Weights of a small contrastive image-text model: 64-pixel images, trained on single toy objects rendered from many sides on busy backdrops.
Rows from block 8 of the image encoder, named by matrix and row number. Rows with one number belong to one neuron. Each number is 128 + 24 x the weight over its row's rms, rounded and kept within 0 to 255. All counts start at 0. Numbers have three digits each. After the name is the row's rms in percent of the matrix's.
# fc1: MLP up (encoder.blocks.8.mlp.fc1.weight, 768x256), inputs 156-207
# fc2: MLP down (encoder.blocks.8.mlp.fc2.weight, 256x768, transposed), outputs 156-207
fc1.167 104:166128128128128128128093128128098128128128105056128128128128128073128128128128128128128128211128165060128128128128116128128128159104128128128128172157128128
fc2.167 096:128093128128128128128128128128128097128128128128128128128195116128128064128128128128128128128128128128154128128128128128125136128074128087128100128128128128
fc1.168 075:126128128128128128083128128097096157128128128128128128128128182128128182128128206090128128160128211089128086090079128093128128128128128231128128128128128128
fc2.168 087:128128088104128128128128129128128128128128129128128128128128128128128177146128146063128128128182128104128128151128128128160084188128128100128094128128128128
fc1.169 116:128112102128128128081099057128128128128128128158079128146128128042044128128128128067084128128058128163092128128121128128074128187128160128128128128128128128
fc2.169 109:128113089128128128128128128128128124128128128170128081128128128128128128128128108128174082105121128128123128158128153134128128128128144128106128128149128128
fc1.170 105:128128072128128149128128128101143184128128056167128128128128068182128128128128128105128128070128128140128128128128125128128128128157128128128103128128128128
fc2.170 114:128128128154128128128128128128128080128128128091103128149093128128148128128128128128128128128128095128220181137128128128175130128128143128081128128128128128
fc1.171 112:128128128063078128128128128128128102128128128155128128248109128128128138128128128128098128128128173163128128128097128128128155175215128128128110096128128128
fc2.171 104:105128128142128128128128142128128084149128087098128128147128128128128128128128128223128128128083128176157128128128128115128232128128128128128118128128128128
fc1.172 080:128128128128128128134128101128128128128170140128128076128063128100128128128150213128086200128128128109128128128128054128128128100157128128128095192127128159
fc2.172 086:128128128128128128128128248128128128128128128078128128122128154128074128128128128082190128128083128128128128128080128128128128128128128091128128128128128074
fc1.173 095:128128128128128128170128192128128128128128128151128128098048128128176128128128128128078081128147128128088106128088073128128128161128128128128128128086128128
fc2.173 109:101164128152128080128068190128128128128128148128128128128128128128128128082128076128084128128070128128128128128128128128157128128148128147167141128128162113
fc1.174 086:128128150128128128106128128128128068128093128128116164128128128184128128139166128128128090128128128128128034128128142094128128128128128082104128128128128128
fc2.174 102:128128128128159128128128069199128128128128128128128128128128128128128128071128128156128153128128128128128128128118128128128128128084128128135128165128128128
fc1.175 096:128092128128151196128128030128065075128097128102128128128128128128128128128128128128165128128128157093128128128128128128171128128042090128128128128184169098
fc2.175 095:186061128128128128128128151128128128161128167128128128162128128098128128154128128128128128157128128128083128123128128128173128128128128128128128128128128047
fc1.176 090:128178113154069128128128128128092128101128128090128058128128128152128128128128128128094128098128128210128128155128128152128128128128128128128128128067128128
fc2.176 103:128128161128128128162128171114179171113128128128128205128128128128174128102128128128128100128128128094153128128128128128128128128090128128128136128128077104
fc1.177 112:128170128128109179128171173101128128092183171172128128164178119154085128128128128128128128128128128237036128128105128128191073087080128128128128128128128209
fc2.177 118:154080138128128128138128128127082080128128128128128128128095128128198128128128147182128128115149128128081128170131087128164128128128177174128128128128161128
fc1.178 081:104128128094128128128128128128128128103128128128082119128200128133128078092128128128128128087128132128128116189128128067123128199128091128151128128128128128
fc2.178 092:128144078128213085128128116105069128128128161128128109128128128086128166128128128185128163158062177128128128128128128128128169106128142128051062128128128089
fc1.179 100:128119095077128128104128128138182163128128176109128065088073128128128128128128128128158128128128128128128128128150128071163128128202128128128060197128128128
fc2.179 098:128128100128128128077128128128128128128128128128128110128128128128128128128091128128128128128187128128128174128128067128128128128128128128128173128128128129
fc1.180 099:130128128128128128075128107128128128128144057128128165128128128128128128128145119128128128128128084158128064128128128128128128158078079185128135128128128131
fc2.180 090:106128163128128086128128128128128128128123128096128128128128088091181128128137085119185097138068128128075128128128104128128128128128128128128128128087128128
fc1.181 121:128128128139146128128170128128128128191128128128128128199128128170099128128128128128082159176128044167128094073128069139128128128128155123130149128209141128
fc2.181 128:128128128159128128099163196128128128128128173101146128161091177161180117128104170150128182078128128128128128128128198128097128128106076128142106040128092128
fc1.182 122:128128128128128128104155076128128167081128128128128072128128128128091094128152128074128128120204128128128149128154128088128128128128186128128128123180128166
fc2.182 114:098128090128128128148128128128128128081128128128128128014180102128158110114128101128128057166128183128128076128212128128207128104128128128128128128131128126
fc1.183 111:128101128128128128128128128148128128128128098128107169128128128095128128128163128186128128128128112128128128128128128128128182128128128128128128128065128128
fc2.183 099:128128128181128128205128099128158128128128155128128158128128161128128066128128128128128128114128128128128128128128128128030056128128128128128075128128128128
fc1.184 107:128128213128040128128128128128128102128128093128128128134163103128128156128128168128043170127128128128128128128128128174146128177153148148100160128108128128
fc2.184 111:147180128087128128128128128128128105089128128108128128128128128128058128128146128128160128098128131128128108128128204110128128128128128139128099169128081185
fc1.185 092:184155128128128128166128128128128097128121128128128128128087128128128084154128129128128128128128064092128128128128128128128106131180097128128128128128128128
fc2.185 087:128128128128128128190128184128128155188128128128128116128062128128128128035128128128128128128128141128128128128128173165128128079168176128128128128128092128
fc1.186 102:075127128087128097128128128128128128128176128128084111094097095128128128128128110125128092128078151128151128102128128128128190128128128128128111146128155128
fc2.186 094:185090128158128128128128128184200128128128128128154128128128128128128099148128128128128128170128128128128128128128128169182128098128128181097128128128128101
fc1.187 076:128163128128128128154128128128128128128139059128128168128128128128128128128128128128128149172153128128128128128128128178128128128079128128128128128128128128
fc2.187 081:187128128180128128169166128128128053128128128128128128153128128128128190128139128106128163088128091128128128128128128128128128101128128128182177128128099128
fc1.188 095:128155128072128128099054128128152128128128128128086071128128128128128128128128128075033157132128128060149128128081128128128149128128096165155128111172128128
fc2.188 101:128107128128128128128128128128107194128174151128128069150128171128128128128128139126128128128104128169128067128128128159128128128135083128128128128128128146
fc1.189 087:128128128128128128128128128128128128168128173128128128128118107065128128161081128128119128128128128128168068128128128128128128128128128161128128128128140128
fc2.189 090:079128128128128128128128128128074128128128128128128104128128128128128094128128128128160128169110128102184128215128128128128128180128128159089128128122128104
fc1.190 087:128128128132080128114128128128128182128128128128128128128128128128128128128155128067128128128195128128128128128128193128128128128128082128128128086128128128
fc2.190 093:128128128128128128128083186058128117128128128128128128064128128128128128148080128128128128128128128128128128128128128128128128128128128128128128128128128138
fc1.191 092:128128128128128128128075128128114128128095128128128128128057128164128133128093128128157105128121128128128128128128128128107128128128115128064128128152128128
fc2.191 079:097128128128128128128128128128075128128101128065169128128128128128128128098128181128128128128128128082101128128128128128128128128128128090128128128128128154
fc1.192 067:128128128128128128128128128128128128128128128128155128128074128128128128128034128128128128185128128193128108128128128189128128128128128128213128208128128128
fc2.192 072:099128128128181128128128128128128128128128128080128128081128190128128128128169128128128094128176128128128128128128111054128128128128128158164128128128088237
fc1.193 115:128128128128136128128128128128195156128175128128128128128128128128128128091128128179099149128128128128128095116128128128128128128128128128128128128128128128
fc2.193 113:128128128163137095128128128128128157128128128128128128128128081128128156145182128128128128085095128109128091128128128128104128164128128128160110128128128112
fc1.194 084:128116128180061128087176128128224119128128168128128128151128128030128128128128128128128128128128128128128128097128128128128080094128150128128128128128128128
fc2.194 091:096168128128128128128128082128197128128128157124128168128128128163128128128163128128121128099128128128128173211128128128128128162168103128128140163128128078
fc1.195 091:101128128128128128090128128128167162128110128083128128128128128128088128195071106128151128154128206128128131070128157128128128128128128128151128128128128194
fc2.195 085:128020128128128128106128128165088201083128128128150128128128128151128128128128110128128128128128128128128128128176128128128128068128059128128128142128128128
fc1.196 123:188128193109128128128128157128181128128127094169177128128128128128161128128157128128128128128080128128128128128128128128101169128179128147073128128149135128
fc2.196 114:152224202128128128107095128128178128128160128105160036128128128128147174128128079128128128128111128128128082186128128123128128128149128128128128128128167128
fc1.197 096:128072128128107128128161128128091128114055128128128104128176128128221081128128128087128128176128128129128128073128128128114128180084128128128156128082128162
fc2.197 100:128128128128128196128128128128128128168128175128128128128180128128128185168156128128128128128128128147128128128128128128128128199186153128128123128128128128
fc1.198 107:167169128128150093128128128128147128151128174128082128128180128128128110128153147128128128128128208128128128109128128128128102128128092128053194093106128128
fc2.198 096:128087128128136128128128128128128128128128128128128128128128170128128128165128104147128128128128128128128128128162128128128128128128095128128128097128128128
fc1.199 089:128095128178091128128128128128128129128092128128128128128062128128128128128128128128118171128128128128128128128128103158128128128128128128128118128128128128
fc2.199 088:128128128128128128128128128128128128128128128128054128188128128104128133128184128128128128245128128159073128128128128128128128128099128128128138128104128156
fc1.200 093:128128128128128072128149128128128128183128128098128128083128169128119128171132128075128128201128128128128091128128124128148128146128170128128147128128128128
fc2.200 086:128128128128128128128102128128128174128128129128128128194128162128128168128128128128128128128100128128122128128128103166114108128128128069128128128128128049
fc1.201 103:128071071128128168094128128128128128128128128097128128162128128117098128128128128128128083136128134179128134128128093128128128091128128088128081170092128170
fc2.201 092:120128113128128068128103128120217128128128128128112098091189128174128128173162117072128128153128145128128128128128128104186128128073128143178166128128128114
fc1.202 106:128128059128080128134128162128128128128120128162128038128128128095166179128172128078077128140128098128128128128093165128128115111072128128128128128085128128
fc2.202 127:128128128128093128128131151128074128168128128148128128152128128128128128128069148107128128128128128128128128128128128128128128128135075128116128128074128128
fc1.203 111:128149128128128128128128099128181128102096128128175128128061128128128128130128128128128128128128192102128128128128124114128128128081128128090128128128128128
fc2.203 122:128128128128120128182131128128128138128158128128171128095128160128128128128128128206156128128128144128161128137079135128128159128094093103128128168120063128
fc1.204 077:128194066113128128128128128109128128128044128128128181128128128144062128040131187128128212128128128092128128128128128128128169128137128128128128178128128128
fc2.204 084:128079128128170128128172128128128191128078128128128128102176128128056175128128128195183128128128128128128128128128128128172128069170128128128128128128128128
fc1.205 073:208128163128128196128128101128128128128128128150128128128128128155128128128128177128128128128128128138128128128128128128128128128128128128128128128128128128
fc2.205 087:128128128128078128128128128128128128128128128128128128128205128128128185159128128128128128128128137128128128128208085128128128128128128194111174128128128165
fc1.206 087:128128128118128128128128083147128128094128128128128128128128128128128128128128128128156128105128087128128128128128128128128128118079128128104181092068223128
fc2.206 090:128128128128128128128128128160128128176090128128128128128128120128128098128128128128128128128160128128128128128128128153128128148128128128128128128128174128
fc1.207 094:128128193111128128128165079128128128128128086128128128128128128128128136128128128128128128128058128128128128180128128061128128128128128128128128128128128075
fc2.207 087:128128128128128128128128128084173128128128128128159141128221128128128128128128128128128167128178128155117128096128128128128128128128177089128128072206128128
fc1.208 115:067175128128128106128128128128171071128128096106128128128077128128171145128128128128128128128098128143128128128163128128128128098128179128110128128116128155
fc2.208 124:128158128128096128128131128130183128128128128117128128085143151128128147128164128128172128128128107175128108143128128071128128128128154098128089071128062128
fc1.209 108:077155128128064161208128085128111199128128128128128128128143110128128152206128062128128161128128128128128076128128128128128128128128178128169128128128107128
fc2.209 103:128177128128219186202128128128117128128128128128122128123128128114128128175128163128077115167128097152128128128128128128128045128154128128128133128128128128
fc1.210 094:156073128128128128128128128128128128059128070156128128128128184128062128128114128128128174128128240128166128128128128128128089091128128128128128195128128117
fc2.210 089:128128128083095050128128151128085128128128059128128051167128199128037128128128128128128177128138208128128149128128128128128128201109128128128128128128128128
fc1.211 092:103128128176054195128147103088087066128128128154128128128076128128179128128128128128166182128128128142128128128103128128082128128128122128128128128147128180
fc2.211 098:128128128128128128040128128128128128169128166128128128128128128153128097128128193207128079128128128128128151128128128125130128128128128128128128077128128128
fc1.212 085:128128117128088128128128128128128128166203128128128128075128128128128166128128128128128162162128128182128170143128169128090128128179128128128186128103128128
fc2.212 076:128128128128128204128128128128128133175128128128152128117128128128128128128171128128128128128099128086113061067128128128128128128128128128128128128128128128
fc1.213 111:128128128128128128128128128128128210128109075161128128095128098128128128128128128128128128128128156128157157128128158128128128128128078142128178128099128128
fc2.213 110:128111128128090128167128192079128128111128128128128128128105128181128128151128128156064128128094128128129128141128128128128074087128202128128128081156150128
fc1.214 082:089128128128128128128214128128128052201128128128128128128082112128128128128175128128128128128180099128156128128093128093128128128128088128072128128128128128
fc2.214 090:185128128128074099128048085128112104128128128128128128128128128128060128137128063083128128100065128128128128128098165128173128128128128108107128052128128128
fc1.215 111:069128128128128150128128128091077091128162128185128161128077128166174128128216106128095128150128128105128104059128128128143128128128128064128128068128128128
fc2.215 103:128172128128128105128128128128144142142128128128128128101128128128128128128128128128171128128090128128128128128128128117128125140128195128092128128078128128
fc1.216 089:128128128128128151128128128128128128111128158136159078128052105128128128128128128128128128128128157128128128128128128134128128128128128128128128082128128128
fc2.216 112:200096138128128067128148134148128128109117128100128155128128128162168128115093128128077128142128095106128128157128080128128128128128073128130147162128128172
fc1.217 126:128119092128128128101128128128128128069128128128128128102145128128128128128128168128128128128128128128068075128121128179128128128128128164082099128128089122
fc2.217 123:128128113128128128096128171128166128079128121128128128128128128128128128128190193163128162112083105085128128128088128192128128128101128102128128128128128128
fc1.218 091:082174128128128128164157128128128092117128128128128102128128089113128128128128128128128104128128128128086092100128128128128128213128128128128071128128128128
fc2.218 093:128128135128128128128128128102128157128128128128128128128099174149128128128181128128128128128128159174128128128128128177128128075128128128128086128183128128
fc1.219 104:073182125128060196129128128128128128177128128128106128062128128128128128128180128128128119206128128128128128128108064128128128128128128099128128172128128128
fc2.219 094:128128128128068128153128128128155152128128176128128128128128159128128128128128128128128151076128128128128128128128128128128128128166146128128175128128128128
fc1.220 088:128128128128128128103128078128128128128073128178128128128165128128128128128128128128128128077128086128193128207128168167128128128128128128128128128128128173
fc2.220 091:090128105155128128070128093107097101068105081177153063128128091128128152193144156128128128096128128128128128128128128128087128128128128128128128128128128128
fc1.221 081:128091128128178128128128128128128128128128128158128128114128060128128128128128128128128128128128132128128128128128128150128057128172139168128128128128128166
fc2.221 080:128128218100128128128208128021128178128128128128128128128152178128128128128128128128128128128128117128128128128091128128128128128128128115128170128128128128
fc1.222 095:128128128128104128149128128128048128128171098128128128128128128179128128181128209150128128128178128128128154101128146128098128093128128153128128128090128128
fc2.222 096:142128190146128128128128128128128128128084128128128144128128128128185128128128128128128128128128128128083128087128128128155128128206174128128128167128128128
fc1.223 111:128066128128128128128128128128128128128128128096128128166128176128128128128128128128128167143146128109128128128128128128128100143128128128128091128191128128
fc2.223 103:158128128126128181128128128086128128191070128128128128128128152055128128097128158154128128105177128128076158128128180158162086177128128176128128151128067159
fc1.224 111:128128128128092136128128079128128128128111128128054128121128128128103128128113128128128128128121128128128132074088128128128128162128128128103128128128128102
fc2.224 120:128179128128077128128128131170063128085128128128151101128128189128054128128128128128166128078100048102128128148055158128128125128128156101128128128065128168
fc1.225 086:128183128141128128128078128193162059128128128070128128128128052128128128128128128089128128128128128176128128128128128128128128128128128114128128128128128139
fc2.225 090:128128128128128128128128176128128128061083128128128174128128128194099128128059128128128128147128128077161128128169150128128128128128128111128128128146128128
fc1.226 079:023128108128128128128128128167128128128128102128128128128128128128102128128128128128153128128128128156128128105128128128046145128128123160128128128128128128
fc2.226 089:155106128128128128128128128128128128172128133128093128215128128128099128128128128128128128128179128210123128128072063144128128128128128118164128128104128128
fc1.227 078:128128128128128128171145128128132186128128103128175128128128164128128128128128128059128128128196086128128128087128094128064145128128098198128128128060128128
fc2.227 084:128128128128128095118128128128128128128128128128213076128199128128128128128128128128125128128128128128128128102128128128128128128128205128096128128148213128
fc1.228 077:128128128128128128128128128048128128128128079128128128128128140128128128102071128097128128198128128128128128128128128128128128128128128068128128128128098128
fc2.228 074:128077128128128133108128095128128128109069128128128072128128094128128128128128090128128128128128128128128128128128128128128199128128114128181128128128191128
fc1.229 114:184165128128128128128128185128128128094128128072128128128128128128125128128064128128128128128128076128128128128128105128128128128128128128128193128144128128
fc2.229 111:090086128100128128128164128071128128128128128160128145128160128128187128181128102104200128128128128170128128128128179081128128128128128128128128128128128053
fc1.230 073:168128128128128128128128128128128128128128128128169128081128128128128128128128128128128128174044182128128128128128128128128128128128128184128150147075128128
fc2.230 078:128128128146128128128128128128076178116128128128128083128128128128128128128128128128128128128161128128128128128164128128128133128128090183128095169128128128
fc1.231 129:088093128168128117050128128189107187111128128128128128128081128128166128128128128075123128128128128158089144083189082128128128128128128128178122166128160152
fc2.231 115:128128161128121161128124128128128092081081118128128128128128128128128128055079098128128128069128128086128106128068128144187105094086128137128134128128128128
fc1.232 090:128128128128128128128128128128128128164128128128181128138128128128085128147128128146128128170128128128049128075128144128059128128128174177128128096128128068
fc2.232 078:185128128128170071128153128071128128128119128128128128128128128128128128168165128128155128128168093080128128128128112128128128128128128128128128128128128128
fc1.233 103:128128062128128128128128128082128128128128128166128178128183128128128143088143168128128132128168128128128128128102128172128128128128128219128145055128128128
fc2.233 089:128111128128128117128173128128082079128128128128128179128128128128128147128050128128128128147128128128128128128147128128128125128185128128112128128128128128
fc1.234 110:087181128128128128128128128191128169053128128128128128128099128128128128174128153128128103108128128140128128128128166128128140128128128128128051128128072128
fc2.234 119:128128095128128127072128128203128128128128128128128189128128086099128128144078128128128079128128128153128121128128128128128068128128173128131128128128128128
fc1.235 104:128045153128128128100155128128128128128128140171128167047128174128128215128128128115128128128128128128128099162145098128128128128173128101094128128128109128
fc2.235 089:128128052128076128128134128128128146128167128196128128128128128128128128128128128177128128097128168128128128128128128128188128107128186093060128128167128128
fc1.236 126:128128111128087097178128128128088115128128128128078128128128128189088128128089128125104128128171128184128128128128128128128128153170128093083128128128047128
fc2.236 121:209128149128128128092082128151128088128076128128173114128128128128102128099164112128128128128167181164128093128128128128165130172128156128128128128138150194
fc1.237 088:103192128178128128128128173172150104128128128128128143106128168189128160087128128128128115128128183128128128128128128128128128167128083128110186134128153128
fc2.237 093:097128070128128187128128128128128128128128128128128147128128128152128128128075128128128128073128128128085128128128128211128097128192128128057128128128095128
fc1.238 126:068128128128085088128128171128074138128128134128159128128128128160071100184168128128128128128128087176128128128128128173128115166077128143148082158128128128
fc2.238 122:128128151128088128175128128128128128124177128069085085128128128128128089128128168150128082102128099128128128128128128070128128128128128121128128128128128108
fc1.239 108:128128128128128128128128166158128128128058128149128128166193128154128128104128128201128128128128128128128128128128128128094128080179128128137128068105128128
fc2.239 103:128128128128128071128101128078128128128128193081128128129128106128128128128170194099128128128144128128224128128128128128128128128128128173128128128123091128
fc1.240 093:128128128128128128128113128128128128108128128128128128128128100128128128081128147088128128128128128182128128159128128082128128128072164128128101154128088128
fc2.240 094:111128128128128128128128101148128179128128128128128156128144128084190128128128138128128172128083128203128162128128128128128082129128106125128128128162128128
fc1.241 090:128128128128176128128111128128128216128128128177128128128128128097128172128186128128128128072128128128128128143128102128180128128128181128128128128128091128
fc2.241 091:095084128128120128128128128105189128128128128128128128128052128128128128128168128128156128171128128166128098128128128095128191128128128128128128128128128128
fc1.242 068:128128128128128128177128128090128128128128061107128128128128128209128082128128202128196128128128128128085128128076128128099128128128128076128128128134128128
fc2.242 066:128128128200067128128128128099128128128128128128120128128080128128180128055128038147128128128128128128128128111128085128128157128128128128200128128128128128
fc1.243 120:145128128128187128128128064128058101128135097077182175172128128128128091148128117098128128128128128081144128152128128128075137128091169128128097128128128112
fc2.243 102:128128128128128128109128128128128128130128128128128128128128128128128128128128128128128128116128128128128083128128128128181098128128186128128128128128128169
fc1.244 067:128128128128128128128124071128128116098128128128128128128128128077128128128128128128128128128128128180057177128128188128128128128168128128105168128128128128
fc2.244 080:208128128128109128128128128128128128096128128128157128174128128131128128128147193128083128128174128128128135128128128128128128128128128128098128128128168095
fc1.245 097:128128128128128149128128128158128114128128128128128128128128128128128153128128128128128128128128128128154128128128128095128103212084128128128128128128128108
fc2.245 102:128128128128128128128143128128128128128128128128128102088128128094128128128169183091128128128128059128180128128128128128128128128128074128128162128128128128
fc1.246 094:128128093128128171128090067128128084128128103128128128110128128156128139128085128079128128128128128128128128108128128128128128128128128128128128128128128128
fc2.246 099:084094128128128146128128160115128128101128069128128128065128128054128128128128095128128128128128126128128156128208074128128128157128128128128121128154128128
fc1.247 100:128128128128128128128128128168128128160170128143128128046128128186128128128128171179128087128128128128146128128128106128128128128128140128128097094089128128
fc2.247 110:128128128128128128128112128128128128128128128128128128128128176128128128128099128042128133128128192128128128117081128128107143153128159128128167180128103128
fc1.248 145:128128163099080128128128152128128128087137128156128128144189128128103128163176128070128128128155128145121128128184073094092086091099099128128085128128128128
fc2.248 134:174128128128128128068128132128093128128128145128128110079128160128128128128128084164128078166128109128128128070128156080128140128112108128101085128091128128
fc1.249 100:128128128128150162128128128107128128102128128128128128128075128098128128128128147128128128139143143128128172128151091128128128128128128128128128128128214188
fc2.249 107:128128095152128128128095190152128128128128079105128168128128128128162128104101128128128128128128128090129128099208128097128099128128128128128128131128128128
fc1.250 098:175128128128113128050128128128128128128128140161128135160128128082166128128128099128128116128146128128128128128128128150084128128128128128128128128128092128
fc2.250 093:128128158128128128128151128128128154128128175061128128128128128148190128074128128128132128181128128063128105162090128128128128128155200128128117230128162128
fc1.251 097:113070128128135208067128128128128128128073128100089128221128128128128139128128128128128128128128128128128128128117128139128128128128156113128128098060131128
fc2.251 089:128128128128128128171128084128128128128128157128081128128128128128128097128128192072128128107128128128128086128128133128128185128128183128169140128163128128
fc1.252 107:064128128128128128128049128128128128166128157134128165128128128128128100150113128128128057195128156128128128128128128128128128027180128128128128128112173140
fc2.252 102:128128108128128128178128159128128128145128075196128128128128128128128075128128128128128128128061128114128152128128175128190105128128109128128162128177179128
fc1.253 139:128131128128070128128128128128081128108128128091128084167139128096159128087110128128128128128128128128081099107099128128128128171128128120195174084128128123
fc2.253 121:128139128128108128128114128195057166082128128128128128128128128128128203128127128128128128128128128062128128100072128114128128153079103128128128117128128128
fc1.254 105:082128076128128128070128109128128192128128128128128128128128128128128128128074128128186128128128128128128128117128136128170128102128168128113128152155128128
fc2.254 099:128128128128128128121128128128102128128098128128155128160143128128128161128128128051128072128128128128128128117064116153156128128128094128194128096128128128
fc1.255 099:128128104128152128075174128128128143128095128128128187140128128128128128128128128128128128157128128128092128128079078128128128128103128128139128128128128128
fc2.255 099:098144146128097128128128128141063059128128159128179128138128115128042104128166128128128128128174076162128128128086128128128128128067128128123095155128128128
fc1.256 113:128190128128128128171100172185128128187128128128135128061128128128128083063128128128102128128201109128077128128128128160128193091128128170128128128128128128
fc2.256 107:128128128128128128208128181128128128128128128128128128105128128128128128128128088111087128128126085144128128163073128128128084147081188128128128128112128128
fc1.257 108:128139092128128128102128128128128196128128079128090128128128128159128109128128133128128128128128128048128128156110128128128099119128128095128128128128128169
fc2.257 095:236113128128128128128065128128186038128128128094142128128128128128084128192128128128214128128120128128128128128128128128211163128085128128128075128128128128
fc1.258 077:128128128128128128128184128128128173128128128128128128128023112128128128149128099128075128128042128189128128181080128128128128128128128128128182128128128128
fc2.258 083:128128128128128128222128128096148083116128128128128128128128128128128100128128156054072156155128161128131128128128128128128128101128128128128198079128163128
fc1.259 115:128128128058128128128128092092113128169128141128128128128128128157128077128160128128141128128128128149128061128128128189128128051128128128107128128100117128
fc2.259 112:128128128128128128128128066140128128043097207128128199128133128118066067140128148128128128128128091128107128128128056128104128128128128128128128169161128128
fc1.260 075:147128128128172128128128128128102128128128128114128146155077128128128128088128171128128128128157128128140129144097128128194128128128128137128128128128128135
fc2.260 089:128128128128160098128128081128077128128128128166167169055127094128128128128128128128128128128112166168128162080128211128128128128128128128128128177128128158
fc1.261 103:128095161128128128093128183128183128128083128153128128128128128128160128093162128177128054128128110128094096076128128128173128128128128191128128128180128128
fc2.261 095:187128128128128128192128128128085128128128128128128158128128102128075128128152128070128128128128128128128128128128093161128128128128103128128128128176128128
fc1.262 093:128151128128128128128128128073128128128128128138128085128128087202128128076128128163069128128156092128128128197128128206128128128128128128128128128128128128
fc2.262 091:128100128099128128128128182128128128098128128128128128128128128178074080128128128128176168078109128128128128128128128128100128128128089136087128126159128128
fc1.263 078:128128128128086111128128128076128128128070128128141128128128128128128128128128128117128150128165216155128128128171128128128170128128128128128167128128128128
fc2.263 083:128158128128094128126128128128172128128128128148066128064128128128128128128176128128128128128128128128128122168128219128128097128124128128071128128098128128
fc1.264 085:066062128128128128128128128128128128082128128128222128166104128128128200128128161128097128128128128128153128128128128128128128128128128128154128173128128162
fc2.264 086:128128067128128088128086128128128128128128128128065089128128093113128148128105128128128128089128128128187108128128128128128128128128161169128084128128128128
fc1.265 140:128128128137117156128165153128128128128109128128128128068128128128128085128118062086128128128122128128128140128168153042069128128104128079097123128085128145
fc2.265 130:128128103128104133104161128208149128149175128128128162168128128128131128128076128122128166128128151128128128128128128128128128047128128128128128115083148060
fc1.266 098:128128128128128128089128128128128128128132142128128128128128162128128128128174085128128128128128149128079128128128128128128128087128169169187128128128083128
fc2.266 091:128128128128128128128128128118128128128128128128122128128128128128088128128128210128128128128128094128128175187152128154128128128128128203128128128128128052
fc1.267 095:128128128108128169128139128128081083128204118128176182117128128128128128128128128128128128128128128144128128128101128119128128128128128081049128128128115128
fc2.267 094:079128090078128160128128160128128128128128128128146079128128190194128128128128128128128128161128128127128128128128128128201128128181128067128128128157128076
fc1.268 087:154128128153128128128128096128170128067128128104128128104128128128141104128128128167128128128128128128128128128170128062173128206128190128128114128128170128
fc2.268 087:128128206128128092128056128128128128128128128128105128105094105161128149128128097128128116128128128128128128128128128128128059128128095128128080128111128112
fc1.269 101:142128104128128110128128148128128128128107172128063128128128128128117128128128128092128056128128128128128128128096128128117128128128128181097128128128128128
fc2.269 110:128128128169128128166128128128128088128128128128128128115128111128084128128128156094128182185128128128142128091128086128128128128093166128179128185128128128
fc1.270 086:118173128128128205128128128147128177128128128128128162128144128128128128128128128128128128128128142128128056128187163118128128128128128128128128128128128128
fc2.270 077:082128128128045128128128128128128128128128128128128128128128128128128128075128128128128128128114128128128128147128128128128128219064098128128151128077128128
fc1.271 095:128128160128128128128128128128128128128128128128128140128110128128158128128128196128122128163128183128168036128128152128137128128128128128128128116144128084
fc2.271 093:140128128128128128128128128128128128128087128065128128173128128128128128128128106128128128128128068131113128128128128128128128128128128128128202099169128128
fc1.272 080:128128128128081128128128069128128063128128128128128128128128085128128128085128128128128128128161094170128128153128128128128128128128098175128128128128128128
fc2.272 079:128177128128128128128104137175128128128086128128128128113128146128128128170128128128128128093128128160128093128128128128128101128128128128128128128128202167
fc1.273 103:128131128128128128128185128128128128097128128128085128198175144128128128153128169128128075163128173087128128128128128073082128062128184128167128113128128185
fc2.273 103:128128128128128128176128128128147128054128128128128128128128140128121128128128099164128128128128128095128111128128128067128128128128128198136128125128128128
fc1.274 079:128128103085128128128128099128128140128159128128053128128128152099128128128162128128128128128128128128128128124128128128128103228128128128081128157128128128
fc2.274 081:128128186128107128091128128128128128128128128128128102140128128128128128178128128128150128174128128128128175128128128128128128128128128128128128128161128128
fc1.275 097:128128135128128178128192128092128150128128128128128128072128181128086128128147121128182173128128128128128128128128166128079128128170109171128128128128208128
fc2.275 104:128128158182128128099128128190128079128148128165128128128128128128128128128128128128128128128128128128128128140128128128171166164108055128122175128128128191
fc1.276 103:128149124128129128128128161101097150128128128128183128123098101128128128128168128128209175128128128128128128128065183065097128128134128111117128128128128077
fc2.276 107:070128128128163128198128122128117073128128088104128128143161177128128148128128103128128128128163168128128128086128167102128128176082128178128128128128128128
fc1.277 080:174128128128128128076128189128128128090168098128065128167184128128143128128128128128128168128128128128128074196128128082128128128128128128128128128087128141
fc2.277 091:128128128128147128116111128170162128128128121145106128128128109201128167128128128125128128128128128069159128128128128128128128128128128128113085128128128128
fc1.278 119:128170128128128191128128128128158128128104128128174128128106128128128079128128128128146098128128178128128128128114128072128128128128128135077073128082128128
fc2.278 111:128104128128079155093128128128128157128128128202128128128128128128168114128128128128176083128100128128124071128128128128128128128128130110105128128128128102
fc1.279 129:128163128128128128128132128151128146128096128100128138081113128152128128128128151128147128128128128196128128092205140069108153097151128155134163100150128128
fc2.279 119:128128116089128128128103128128094128128146189135128128155128114128152128128128128128172128128128128128128128128165128128059128128128128128128214128152128050
fc1.280 082:128128142128128174128128128097128091128128187128088106118048128128128203128128128128128083128128176128128128128128128137156128128128128128128128128135128128
fc2.280 090:129128128128128128128159128128128167128168187128128128128128128128128128128128128128128128060128128060208128128128128128160100166128128128062128128153048128
fc1.281 099:128128128128128128128128083128128128128128128128102128128128128128129128128128128128158087128128128084128128105134128186128128128157128128068128128147128128
fc2.281 106:096181128106128128128128128128128128053128128159117089128128128128128125168128108128164069128088128104128128128156178128128128128128075128182074076128128128
fc1.282 095:128164128128157128128128083128128223128128128128128128128128171128150128191128128128128155094128128128128128171128128128128128128128128128128128128128128128
fc2.282 096:128128128128128128128125088128128128082128128139128128128088128104173184128128082128128128142070128128128128128128128177128128096155128128128128128128128128